config.toml
train_examples = 147500
encoder_fused_qkv = true
encoder_bias = "all"
encoder_dropout = 0.1
decoder_bias = "all"
decoder_parallel_block = false
decoder_drop_path = 0.1
decoder_cross_attention_every = 1
beta2 = 0.95
Rows from block 4 of the image encoder of a small encoder-decoder image transcriber, named by matrix and row number. Rows with one number belong to one neuron. Each number is 500 + 50 x the weight over its row's rms, rounded and kept within 0 to 999. All counts start at 0. Numbers have three digits each.
After each neuron's rows are labels from the 100 images, of 14976, where the neuron reaches its highest value: "top examples" is what is common among them. Only what is clearly more common there than usual is listed. The data: numbers of one to four digits printed on busy colour backdrops. In brackets: how many of the 100.
# fc1: MLP up (encoder.blocks.4.mlp.fc1.weight, 192x96), inputs 0-95
# fc2: MLP down (encoder.blocks.4.mlp.fc2.weight, 96x192, transposed), outputs 0-95

fc1.93:458478506581512492510503435499489565531469518481503465499509501508543443500496511550382500533517505466470535556500509418497416536458460526484485528484486500383480498479484539499537551473472383555427703473587682499569446481479591483544383511478532530507469499479544485513529507534500492494
fc2.93:508412505485482463483449549548491503504464513400492505427477449493496489453508488493529396483519474572558483607531553508515493430511433499514506497418498422618458501559511452418543397547395641497537442490456466502471513513587442484397501551558516507453513439528433421499441441492456514455
top examples: red ink (56)

fc1.65:530474501456450503523448529411407497511482507474522498525502506555485454497489507541460395508420466497512547477483570539625456490384505516458424564523610516400428483573508504518500409578503465525500490432518557387466421586499492527457505546468505504458468373409497518521420441508483523502
fc2.65:567467523513509500478516552513503464519493484522550451487380510475500545533511420446526559405399512530505528571523528548454500498618633586475494499445403510629501479546511542547572505497483626485498491454479512503462510519562423596501482442515513500406460479494550457535600516481462482430
top examples: white ink (26); pink ink (26)

fc1.123:518561500500528487479499502483519531506546458647534504596510538516497531502422473535426511569487482424469406557497425566514561527425452399443561471498472576526500500447501383533546541409501495388424473517453462533507495466470482471516527531376485536546490588524525528538468574479396458482
fc2.123:513488507422515493458445580560418493545491537443449461396455435467539520514568484486517370453540497529478521511488470598470448452625603613532472572488501463556514473490566525470457513563507526627497544396501480476487516486500509526465480461539589481516484484503506475511644570479497517496
top examples: yellow ink (32)

fc1.0:469426469557483468449438373514490503528497512501436448472593559505591488516614486476455503489499530451386423515501457367518501498476575524410512435506504446550497529529500483485420525487523514478487491491512485510690502480507459507492387552506517503463473505471445521448444504605544532469
fc2.0:507617688499500623556555507564464521520498455531500472454460443497448539438457482502448544484529527495521431520514570533428513532546446607608523564499495515427481519499470527535543512497498513508463581483440497475500460598483496417460609539528446563491457525434447418521500507444499511499
top examples: brown ink (27); black ink (26)

fc1.54:446515467605421503526483424593465496492488493596501520441558409518519611545473489488560515477529424482535393446521503384524453537496411471642504468511441438434523497505488478485559412425463453486504513498504479452612524537468448479458534568500418466503528470508517577526506516532506526431
fc2.54:573484505362462543458498519500457463498507539487529565480490459536476477409505416525504484542483504373500478504504504525530540530533476577396512471350511440470505445402557507582392512542494512435486489403494530483507502501582534548513559516496542504473517565585645565466483499503551482476
top examples: teal ink (27); white ink (25)

fc1.185:453494510558496500622475459514483610555457496512556492471491509504515488496491554542432447500465505583496550566492536394476535595392636546458521507543500566512309519441503551522508502489531534502558620477510528536501508482502498446452471548573511535596488519475529472434433493498479514510
fc2.185:519463465509470503504514553459498489551556656427629555510552521457452534496547536396495520500513480552441480477482540528503563444544374472615505488522579510477546546562561465591491542451401414561433500513488470552487494613458446533511500504436549512539506496586498491520504512494523490426
top examples: the digit 1 (46); teal ink (31)

fc1.28:523465554470491532371479535504500611517571491499453494523516433497515506510490558503494504506501463485449480329506479579589414492565486490530558498527505473477528581471485457459496413523485491474499477511500496470489548583378494505534562438450412490437478587552480456504487467355462603541
fc2.28:508511512495479509525647470543502588511449526410605469565489474488522538556480510468460510506482437498601488423497568495637483544609515495472577532530463612491397497482532387513500522448451537490491484488481496481493482549539469509513458506522507502562564502407407487516472515367491446511
top examples: length: two (52)

fc1.57:502431520495553489481442519619463513539473492504617502495495489503483498459519497546558500501477527572591558489496471547505422493502512496575436496495554521529500501489477511462513469475476498547557396491466466358602359452431489526453516677502476552566514547463556505457546529500499451403
fc2.57:531670475507456444546511506452459431463490502513356501497502518481507468518477515484391530481521505501441560555468575459466445552487402427571535479505455545507497583460602456492511571582536584474473564541525555517484562576522495612505511378505542500501461441482498442471485494511495527514
top examples: on a plate (66)

fc1.156:479633502499503540599431549561413515413470485472498496476515523410471559523524506498503478527514504500467416548562498576608467505498390484546457478461549678574550470517513417550456491480594572449474460561484463524501445509530451523406500443429486488480497513478475510486500521467499444438
fc2.156:513493490563494470500531485472512485579499544495580509453602473493455492538535503497421601490482501556430467543422470467480478479580597505499501524452613468482484518506600509506461494463491516509516551383454538445496499554450301410494381535488532520470450541493509502509495587498533500591
top examples: red ink (27)

fc1.139:515569578607481568497497556537486496503337470465558521510568523526525456458518502474499508521514520518542451448502476436528482427443473574477511491519500534521509582524536479528491491473505484471487412341504545517510353559375418487564457475469358551483526498475501495451536486487470493484
fc2.139:541475490490447518473450448429484520490560557392584424480560549531501476453504541593528490525532508517537617503421439498529474522516388420417506420501490504468509485475414533591551622441484472427500414524501481534574428403484582564501529491518478600499506526494473488515574485486461491504
top examples: length: one (57); blue ink (27)

fc1.117:536494499513500467522467478508499503527536504553490515499490478552478585609496496511497552560531534540455476474498428420607552506500472551580552440460497486469552474381484506488489509446533524503466542650662518509598480454530481540447484487477474506624505604510453552493582551530493570408
fc2.117:601446425442461508427530577478498386452513499499584473545419494472522485523499485463441508515500475583478551569414501499465484487627562468559441509496529472561549512504532562491502435511446425481598506416478399472450500554511403490398476466465529456486519424563500484499529547426471418508
top examples: red ink (38)

fc1.169:542484509451502514496477466510538506526498489542522446429441568483470504473499454508450510538495501503577483524504566511521409440526476532552545453467546391496319502503486507496489466512496475501483561524524595382557470492447504506351576501467500495434492515468565377539497490470518639400
fc2.169:432500493545477556469520544505407500502451543484412519503484406578570401567516513508490508500589521445511491462523510539463531495517488490476504470461434510469655503543628502520496507500563477506535480518567424454476635504471480384508421509500421491547503489505479642447475485547434492552
top examples: red ink (31)

fc1.7:536501456478499543477444493413395504634571485468500461480495521497494452469503483497422480659548376481487478592439432520534509483525528494500522455509503515523492564482512590587490437484526472473466607494569496496441500507494360493460460501505471506540477622511373474500506507488458502500
fc2.7:483542567383475487497544470515470436426445500461467497439493651553482513517484516557523499541574611449494445313532543493468505519504500539497599516534554445483519553559486493481556498496501456531509477388562546544612475541565490484518549537546506502492565498594516494478520486480429507459
top examples: pink ink (27)

fc1.96:582407510527537550570407541451426450553521487463490446634537490593502430515521509602503411457436479484551573501475511518427527533425537418436492529484451498447524475433532543482505511511508560496539429500447525482521501522499551528457498509504499637384510443399491502485479420497461443491
fc2.96:413519478498393553480464519529607418521524505533471493524525673494501494561526400517459446470503464587519490498508504472502532471511500638516463449500470528505549474477572502498497487591519504488600462459554554506419526493498485604502576523465542465525594514542487551524514570492562480377
top examples: length: four (55); white ink (37)

fc1.179:402465554529486483458501497384513557445400525495597514485531474511501452470532498420461511540495509427603501535590503545526475520498505572508512424500524442508494471471532534587525543496483477357451463501491394526616413599493611556520461516446469507462493522559529431459489500502445446469
fc2.179:512509527487483643598517429518526450490529506459388491512491493360492460470523538501448472410527468548506576555402492478460472499471462451496447393471499535456408462559506502504496500493532616533433543640506505497453502463451526541516492499458511537537480481464504513458453528543559493638
top examples: green ink (38)

fc1.87:546511594477468526516533497524499513532499546503475338500549466460505491432508474579526585574511491503513428519479508594484501584414507466489509501572504502520505472475624584590602490473619543498518446510556560466520503527512506529502595484485531526504558483390461434541389512417482504503
fc2.87:470479478543479514525515510437499560502500501461487676496426462498534543546485500457522500484450490338497587488476570466531401432521503577442439462466540506467370502505491390496470481500442425537461520451470486532405519530531469499454427389515476484505502487510461504581601470531479523526
top examples: on a plate (89)

fc1.105:509480487497517495485532434492470326424442518493537558544488437588514407469522482438487519416453406490494618439450497499512519548466508510471500494484445514464484482547469538490585479427566499563415455535509484490589551483501404451550532511573491526531490504556466521579583486609410521543
fc2.105:478516404536543530507403502498441513545548404491490496442545484473515472502541486504493479555571501629511466493497540578490491476465545467630548515319532462495500473441500461443374505500451545512473498494563415567495389495602504498478495460498425523480490490490522567464483466523507508400
top examples: yellow ink (25)

fc1.51:493503509438465494498515497580501492411493442488471505593507424506622502484505446508607539496491378559551468500508421505522451513505496452520434419515449536403548500499494359467501488573441439472466516656473509522512502521489468432453529432486512484492588508493518527552506488553515430388
fc2.51:562476452581542506588489535514496508530502488588536564448492682498418525500550569510456506517500539473449510590500468504504579501439392483495499550460518491638487511465487534538494475345495476444530503522526498404476494486479566508539563546473490456411497500529426517461606520476500500492
top examples: on a plate (69); white ink (28)

fc1.79:487495465567489504578503464520532483582551573514495658501552395455497575571500455548487469512483538603475578501491508509500425513527432529529497449536527494503491440417497576498510501498493500513476552500538485500411581534496502526373490562484551499468512519508555452576390564362479495418
fc2.79:498408498490434525493500507538507467481529616517578444408519550579418507459497501481540499491484471491474561534461567489548575575528646496478502562493499546502643521468505464599513522505461513587500525595445534471519510518453549486481496502493516532639568457527472599548515500575521511577
top examples: black ink (33)

fc1.66:418447502500527502499461501500553447462452516416561501510469508575513458477640543492496500482520555508497508523559420522482504559589454518449522483521555460522505544522504481445507500539512397478409498545566483427498615489507388393506462585473561441486410528495463498415457465357429497500
fc2.66:540434498488582431491477460483475592503493576456436488515514451569437520465491558459480503529529341506469432493489527369475576500395478391510504510451444539545412479482509406508522446536519521502588492427511499527512498506568567597499554586485482497469478490520473502374491479526527451522
top examples: on a plate (95)

fc1.2:487509558446427440515391506409517513504492542492425526450472521411480567516493509449352575496431642497451501483561499468550428491514504550508514504490449527563477464495573511500564629492422492494524474515480496466565426391509406494507467533502513507428495432541457491497474521413512442451
fc2.2:473381473550497489513496498483462453568485528481535453594552520543469507437544447521512468494526503506498474570457447543513601570480508490579449492464460456488630547395494410389536502511491484504544474543360516493413483486474526491545489508440480484501398480498525401485474485644511567486
top examples: on a plate (88)

fc1.158:502518404429468476473490576496434585508500527544452467513544568466522528453408569455479401519507374493526485471545447534498416545493442442500548511493510676316409500442469501515541493576493508461463528490495533517506496477498508493544458464497515526487524500508491503635499481508455477532
fc2.158:593509488616520516503493493497511451510491513568530506457474494504509513462510574565455652406486497494517433416418444541453533356531503502599538370484502347457538465480487492487497497439482495502575478542511494461520556471466460484486408452500510480504481506501461444474453480475436500402
top examples: white ink (26)

fc1.76:493380584513488515500553488482503487499526398531509454505512520611534473661497494473555544522499434488501561492513479506418509505528494499422584536506543558412450499504539460504500577515534515502451499584495528523523622472488493556516558539580567471525433501424505510487460471511402589632
fc2.76:636512504515493422506446510476523612489526571488478501410417469474505452511422431428493491656424530562356486499474491499579492507460464483568499511526421507490505575510475569504506493527500506537412519505536537504488398573551464416538452461575512524577491432525520492523513504504511488440
top examples: teal ink (25)

fc1.39:583430502486439520549488458511483435424594499463579496544559535558459490506448497500487568493511493497509418473384530561423514482518425481507508378500528556524502482481498548490496489417435627546483604479481509505554430514535640482521556484402491548516462517547438474500597490465450487559
fc2.39:464452491497495438494542466521444575501492557468459528449597497368557595504469500468606475538466498499495629514564495507542485466559498517552489455559485519488528500572485543471495533501504504457544491496499477615429536481396465570502420570559518514473492478531546492513343423552605446503
top examples: bold (76)

fc1.151:487363470559506511532541535514497571500505513406387535558537484460500512474505514375459500527402523556506617437462494515406548489486441555542532456427552500573507482406501542563544433490521449463500569533565517428501569525515554471497498469492476419500580432521449478502492490510423484401
fc2.151:506499501396547507383487550474490489493529525448501488364499461482515580518449520490521531510525525559482315506572476464602546511481487559491467482458504452522523591487478590465499523565525434497491375431462476511547442450469536550482500492497487428574505600502507504439428498443490435549
top examples: length: two (52); orange ink (31); yellow ink (25)

fc1.47:443522499420510490496473513512458527495558607497444465526620565566469435501457438526478474495403499499483498544504399397506514457347505519444500543594442466474490475599397459538504467548501484407515482469475518583452503434520487482477509540563603445478422468426503502516510532493488432489
fc2.47:500498537486402523444495521487594530528542422531530540585490443506470516506548541424517493493481521556401461377515624474406528539517449505481502503501512580520485447441522515379466504430545477507421503502521492408514490624446506409493487397502509501420476502525476475416491430562502457446
top examples: purple ink (28)

fc1.108:529501465424517505550495602465394510455449505514463500500424479476459487477419497498493502411513461459419524548597586498509502531499558630448489460587503424475408510494481488488501528465537423497454396648525499500523513406449509565398487492507434518490500483534481432499433574490501474564
fc2.108:453464491467424546495507433526653495406505427506477495493551485480526475478576555523507513461512529603548552499570449513502482461518504358499510508403502471493491500363512473446505509540451400473497518548567471469428518512580556382474363532493536505533430450498517501493535484493451497490
top examples: black ink (28)

fc1.107:500431517527427567523440501540393513393491520417495501549500569484599504489595474449438481462444504467509531436489475488555470585495524518485451544542514444488485416529471525491498477570504515428462538536537544462472466542543405510464510503465562487570473363442524500619505370595465484521
fc2.107:436479491516419483490516526503542567494484478502458494477474562506467439636518522513501500507503494508498509530449487500343509508567575562472552532493495520483417467490580492488433473444552435603423505442506512567500499430599628509492624422445510456460450503515529531381501515495552461436
top examples: orange ink (26)

fc1.135:426590516629492536515543500499487448415390454501550464458428503527594482467525528476490486487473511470502505491536476594483363555533510562559506486453378573513512489418510502496666510475512464487521666520464512487505495517501490609502499490494540538521533487546518527493506521512505443490
fc2.135:559482472428489415531411555527484499456632507476403491542473500528557506565541394516413533455519477640476606455511532501496454472499466532537504542439525448516492463504585507398399534462439482435555518600522509496494564444472504489565501541584478499554491485501444532504481493503461513598
top examples: green ink (35); teal ink (32)

fc1.143:513496532553500616473511557479467533490477473523514483492500500544470681476545510476462570492477498478480541513484460598506514685485447552442568506406496417468535500573509487500572494524528465461470490411417481581458526524447487514491470453642484436594505498491526453506465498483461513521
fc2.143:509491463501501482425516435352551506480497490501508536505502447520562381402501436483492456478397585484502496462514486482511531511481498558445497501544498489501482557509580507525467510497469505540482545657557556401460452554549425440456489565482484592443574534538409555628471496534497496469
top examples: yellow ink (48); green ink (28)

fc1.58:497497460447516483490391514500506556327463567487648451506515501472443578392570499487428505507532532495512383500441498576493565460486510484487516498501526557521402551516536493503572543496504458460481461486507516541536431492488431509456509484532434605619467602457508498520538492468494486462
fc2.58:399441496453559564399519582525519527549458489510522505485513469501535599481505440494509492562528498501467491493502457678505486494529480559449493500451474462489514629428523477503434430574498525488503591553413500515531627533527410488569499458503494475546500482493499489504574510480497413628
top examples: bold (75); yellow ink (45)

fc1.80:571543490574511494545515524502502534405589477341515500459547540492513504432493427367569468472497576552501444535387429469503510527463387491492518419504489486527363517502568510549562504500499475489503511471544483536605500420503480500514490425508489485576535523539468506504486506486530394443
fc2.80:512465490524549503505526511528489486583491486454667515537511491477444504521507526451508506530519511546465553435549523506425508499525516533502523489529511464528535548343467512611515495501387467528502500492460471522405511522597404544336499533505497500445509506560513522355507550484414434485
top examples: yellow ink (29); white ink (28)

fc1.10:477605546523523507437392544563610541572528483501579565478539465376522549483489411470481463550537410473541476465497499506518504523533450534519454344497502595498437505478465438497535457415507506483532459481455581478418510513372485511457467491501544428527502510564481491482485598504472474505
fc2.10:468486523564533495469546504527527518499489506514540507564429608549503354460481468566456517524369567497420424537478542427442615502516619495455508578485469506522577508487554553503465601518467487564539507500525523517443494524550505496538511545498545543466468503473510568531531592618531515407
top examples: the digit 0 (47); yellow ink (28); orange ink (26); ink: white (26)

fc1.144:526493480496532482590554534492547472433334560486433461448656521594467544511476541463499490568489616360440492448470494462614508495481564521502504462451510504480513513482498545500610519510509503431496500471524500431557505466502428504505515522472488499490594482515541533496511502501470369487
fc2.144:497499560423501498383372445557515416472502423439521532546445527373447508497539487536533509487511469541475586548460520549469481512507459475515613492489445547448525529439487461426415574443435524553539436506474527497400508540499541483512487450511455467441538499502502497412599528606537533568
top examples: purple ink (26)

fc1.52:449476531534532496501494564455474567492518500410528495485539481521616404490492488513428490487527565524500527517414559508610488447575467508381525542521491511525400504528462474415435498522420559502497327481481523517400414462506545501530485517520532512568486499563413391443519548500471496495
fc2.52:481515467470501528500503506463520558555443530494505548508439502498469597371510481537492460601588462380482466524522458447592505543487460513535509498500564369572522494465529495571522483469481473458515556485621519471562524473496459643539584522401486581518458522508505492486508489569456485609
top examples: red ink (29)

fc1.191:540496536649456498565432544407498503442589499478565492533435517342510494513458494442503517501562394592530499473496429489531505505462500548637514494500496438514498490497498554580538623435508466570524516500525434494387479501442495571553432579512481496506499474546504496475519498467511499485
fc2.191:535546383363525540500516516543360504544531524419539514488595481576497388405484505536482417473497529550398539469495465505446386504500514505475475447546520499491520452499495526419479461481484430438476526525403526578523494505480491501447501411500571537422489485399528495459464504452511464496
top examples: pink ink (28)

fc1.38:548516437563528493581572570440406512456442529466554499499429620529499458510500577509520478499479338502491491462435463544600470507488490504515512470490503419443512505442450475492363503456508511519441519485495451519578427476486493503522456483512597408588486445421528477424442460448455498516
fc2.38:502577545486512479504396436552568491529535388408390603455547500366489442439441438440435458568504504571468505495532504412493500517480415508526491530492512477512574539568468499487525500481503489460551513482458536487445459542496521524432644488484464501457511510468384510494531585532563500506
top examples: orange ink (26)

fc1.188:500535461499573496518503513379614489512488525481534491514507500485486505553481543491521469482489485498622459413606495485525551505426552371503521479508494652372397517514397494498512456474510596467490622495581523506499496464523506482492516437499435494539480572484502486422456499443472534523
fc2.188:546504536476485493547533526489471486497585454553511506537536599442500527498575486489488510494465551456393517526495500512472487498564514506578466473468472540636480444440538499531437603468469370436463439556413527450609519436471556538555459612439550454484496437497457498500497383506572480442
top examples: blue ink (27)

fc1.59:429461617441484518481510554511481495393447497502532543549503526507466449446485545495392521452442531376498532517452414527518514499505481446506543500458465614534415474398438473567530546502403491564529450483438526552503557449497594488477492483471466433368477522551486547511552497497512433575
fc2.59:510476456498519512524503470383484477557491504529483486491419468578506509549528505482558448454563495545588538594502499497518522492542392516492460427548510404351633391497505479484415489486567529515464495452466486493535541499462497589514517528392494480522460419425447477542378500494501458534
top examples: grey ink (37)

fc1.62:490488561513494505403477478432390494588523379564542605471454481498521502500496564491496515358431460543540477512582371580507440588485492482480552560482492520486488547378427484515472479538567504499525549535490524501566449513533453523477475507501458521501550536371489518491547498497454427472
fc2.62:553670508540467501616535479517548478506444457550527413491499529422468515483497454575514500477499519501437456455454575521442517518513624499506518505502498526503532474522496547531524554555489498463465545585489505486511505510524540420621480491498495501565543597578446493500417476630571560609
top examples: the digit 2 (50); first digit: 2 (26)

fc1.161:412442483487340587467458516565539576508481457497501479479483503469475490525494461516492485387526515582529550420456506540499500383541462544498507464482506480365493482507490512535516654521556577436462533461437466551511476522452502442506485445414511365516500500543513505509515524434548510448
fc2.161:506500580516491494505595451498487464504431495514508472538593476531448470460466506412508485527474426351497501490491497500503444490466517457487510561591479521541541625455485506464516414462502497450470454661512475522459591558567513544565528566498367556489502490369467494456492461538523510481
top examples: white ink (26)

fc1.152:505590607527493507451525520537496513460385471486485500468635483399498501399541516464466590433457477490489469510415485514502502507492500636503606473490448446515503512506537410501509615467573541503466594436548462495594505522503463503478464502413495396493452534455546521501441484496499541519
fc2.152:468514496564416574568520430500556475474525607541595518513498518446459486546499461444449503498476472525480491499500549482535551455473602492482505529574534529395642513544576521476598499491414473509582500488470475505481500611555455468488498553600444600495466395514526510518499550575440453495
top examples: length: four (74); the digit 4 (59)

fc1.138:373496498530491574474479548474506514496455580494456489490550526544497524490468572539490605475470449504598491459526444516447495419384566570530390520446443646417452523439526502454509498515550436409373576504491521486514517544451556463474447476502493581499469508487511516562509441493542495491
fc2.138:502505467518528501448506495543575509501471559527555444535547429542500549502506539452486479511508566419550480500525512482531480563456391358484554540513579558509400349500483503552520498539521509513511448502572463534672475438533430500531504512442432531521538493479459427503542462521506632517
top examples: bold (74); italic (73); the digit 2 (47); yellow ink (36)

fc1.121:501503491583492552515671482591586398522446573461487479512508443554510495588500427467518564458429539524434495515445446479493492569436460472592493495548553535535478526562540523495485447535509466509441515559499461498499364527506490501475380433412511452515483511500510532594448486521490422478
fc2.121:450493510455459577439501474508489512508561506552492545500475507511462589315447504504602505503529508394503539463665479499477498522515399459411461481481517495464523416503425533489498502552452491454536496474465481474599524558485504534523617487504376490546496508505497458493439467493411541493
top examples: white ink (50); pink ink (25)

fc1.25:533488438577434598507508500559486504494487472495505439503534478435501503480505423525592517484560506458428525504482470480428489469510469434511444462599608571494541505465414412437491539492479493538503522384500435610479424494435512435558502443489513434591440403471410582566536485537499449506
fc2.25:652537547472499473501526435507558636518482521502513563506501537509510623470506431461509501570519500478540410493542472574475483435508580504502590446470543489417427554513509541467507526412559517452565451587399528478428500470609492537512503601513490570472507553491500468465521458538548502537
top examples: bold (74); grey ink (51)

fc1.103:656496525543519467587496486514491493500474485496528498507502486503477512482433496455515646510538515494451500496498510416557532599570486517413508542491523475472491518464502449449637500410498500468545403481493424540451472654464540507403455496532434464504453364551502498482498469488446493497
fc2.103:483606433574511541552506497538592621418495505559542498556511560484535488568547460507508406529505498446527463442503538568518483463499509425638493528535456554448502516499458536509430488550503508516552518564541503508500590414469512521590514590502601540462556500500412480558500575553589458491
top examples: length: four (52)

fc1.99:477330504418446503504498542486548547498490561516455518457489481493544444542429504478547480497494459442507503603507450615464528515509521507495679453481501573527550510409519498489478506496505673498485454510477498480482447488501402546472492500471438526457524597419437533494522464439490500493
fc2.99:519498611540433529474500501430576508459515520455429511605506499476497592599481452585439499566477482423458443499497468463513519457568485537528506480531336540441528504469433475406518425601457480503482434437517552501536454468483498599486560470540551511575486500466515485455571465478579489551
top examples: purple ink (33)

fc1.43:466547514500499440531501511497472494504481515517569507494501521485532490519493474481443655499432581476589416478374493496556511445516500461528484387523482382467395412410494589475511494495510510466527458483469493484487453630465572553469390456462506531454492539467413469489508456557416474489
fc2.43:466576497557481558495492558461574487493525538449497465589534431490470594490532503524521543523470516465436573521527545474532514494415500497510516540493553506666499500596497534476482478551491461652371491503535495571489392526493418487488490525488507505603494494536516450443432617502508436540
top examples: yellow ink (61)

fc1.190:467488474539475538454486603506513624555564336511517427538648513518540554541479519496499439493519495526491506644499507517541515491501487512471500484519495508496479497451517489513499524462481496521435507493519548438511513550583455396419448502589500470476543527524563490440489317504536459500
fc2.190:493543500467602464567550484490547504504549648414495509502505536536461503501461473440505503476506496451525500340540516443485478522473511477469441502546512536460475485603500444532471515484469500480476484524496498527493449430370452566508589452442528556540492467493372454517567627510439611505
top examples: the digit 4 (53); purple ink (25); first digit: 4 (25)

fc1.70:500602535501455502574424522610484417491474501499493318498561520474525589603476447453489495520509511500513478544606443457489483429520423514554508588508450597539500566501406499501504462502536548490500504482524572489512499495509569495505517495608407494456498466434536465451545400519527499506
fc2.70:434445537530557511519534472444486536507512463575511653505483445487398493556567556509516568528527425468493556276486532489516501551476521519525450482467502447401532498582506503527494488553428478508470597501515481469517434474406446524459460469452531455501510492533513526581501601500509492500
top examples: on a plate (85)

fc1.175:563482458487474500506485548529502478339444578488673526519506400476495592532546520501442520539500467485489426500555471462462560489340494479405496504452413516490505500509506495506594458555515599551449438443520531545529457468504502555498500487511456537507441519456554476502432436513482444527
fc2.175:447484515436533485498491506469460531499497515440500489499540566470481526542480511367497513507428478503484559448508499681513446534573514503579507493529493540507462506481516448481490510507456462470509635480501502500512577488415467497505547391589482451539551431478370448519461496322512469480
top examples: yellow ink (25)

fc1.129:467582548489507503551546475429568513558532499524536522491504500503450484491499470501452602530537488487495318552497379482568503488423520515475453510508469501513548557498531471467466557377553468501357416478529466521564497482497438408434437445442469494481514507538499391552504511528441507417
fc2.129:536490508460512448388471463532440547509490491487479414512516522512519487419505369580496509502466490433507520501528589455467501587499501477499579502624501418465418546518529514506419374531497488492444477407449489485431515545504532473409479568574477414496495478511482558459547488498497652478
top examples: the digit 8 (47); yellow ink (27)

fc1.134:422476466502472403510423469408489602544514513495437437578557565462505547467560500523576519413483521486589505505513448599417531459440480581479434497425515507503529444498455509507497480397608491453478579505506615461477564520497493526485429523496502616474512459499464444500457459507451490582
fc2.134:479522456472522541521371492488515520387489531501481563403543480460588489536439532488516600631458479517393559452431492446468536612503484533502499517499500530523496493493510458565509519626463495493500482492491406593555525514495476468498607467461523485409405463526537503421484566500503535446
top examples: on a plate (89)

fc1.26:549644507476474478558453512531519658412479513509458496516451539500403561567429510528483557512496365531531463530472453455496498497536523538509457452523457507467428535476496551513474511385525496497430455497505530511431483522485504543472498498519520500507516297520477502524494394549434508502
fc2.26:442523557607460464421528488520486425575478494559473472500493498447493500429440557509502489640506520511466512494499514481485461548480588482515501480555506382455395514486471378515485575514486511558511474421495503539531558500492503528526495568538617524505515583371507473492473544613491601451
top examples: orange ink (42)

fc1.155:406499470543516503516445590505506478533525443580466590516528557463466471502543551449530501493500419493486520573600501494553499425478526517474555605513532499536477511487526478461497539512565549486488490498503566401568610546506544378506496391500618486596416498577506504370513501478476507457
fc2.155:396514531425453518537549494512481577492522533460600513430520473505506498481469491488562561495461500466505587526527507533481501519453386506488465500488479491438493393509507474507449556505409356570623482499461409573500498489486455543521401653508421494485489504445578498522433486494532561494
top examples: purple ink (44)

fc1.42:506565443577500504501506447423502394557465488426563500503461428508427498501523480502458557549433486501562530511481503544579469486407448379576429501523518510482483456494478435433392577428464565402538508508426468521523456523497407524481409523464489613468529575539436469484533559518498532536
fc2.42:569541515499500530529430525517555446506624501521561505515659440469477589458490451498485497510495487518452509508510437467492523541573503522502636494431431464538503503533583520662508483523494454447500422466511589483504549518481508501525493496515498460500477508531503615493489466654509509410
top examples: yellow ink (57); orange ink (27)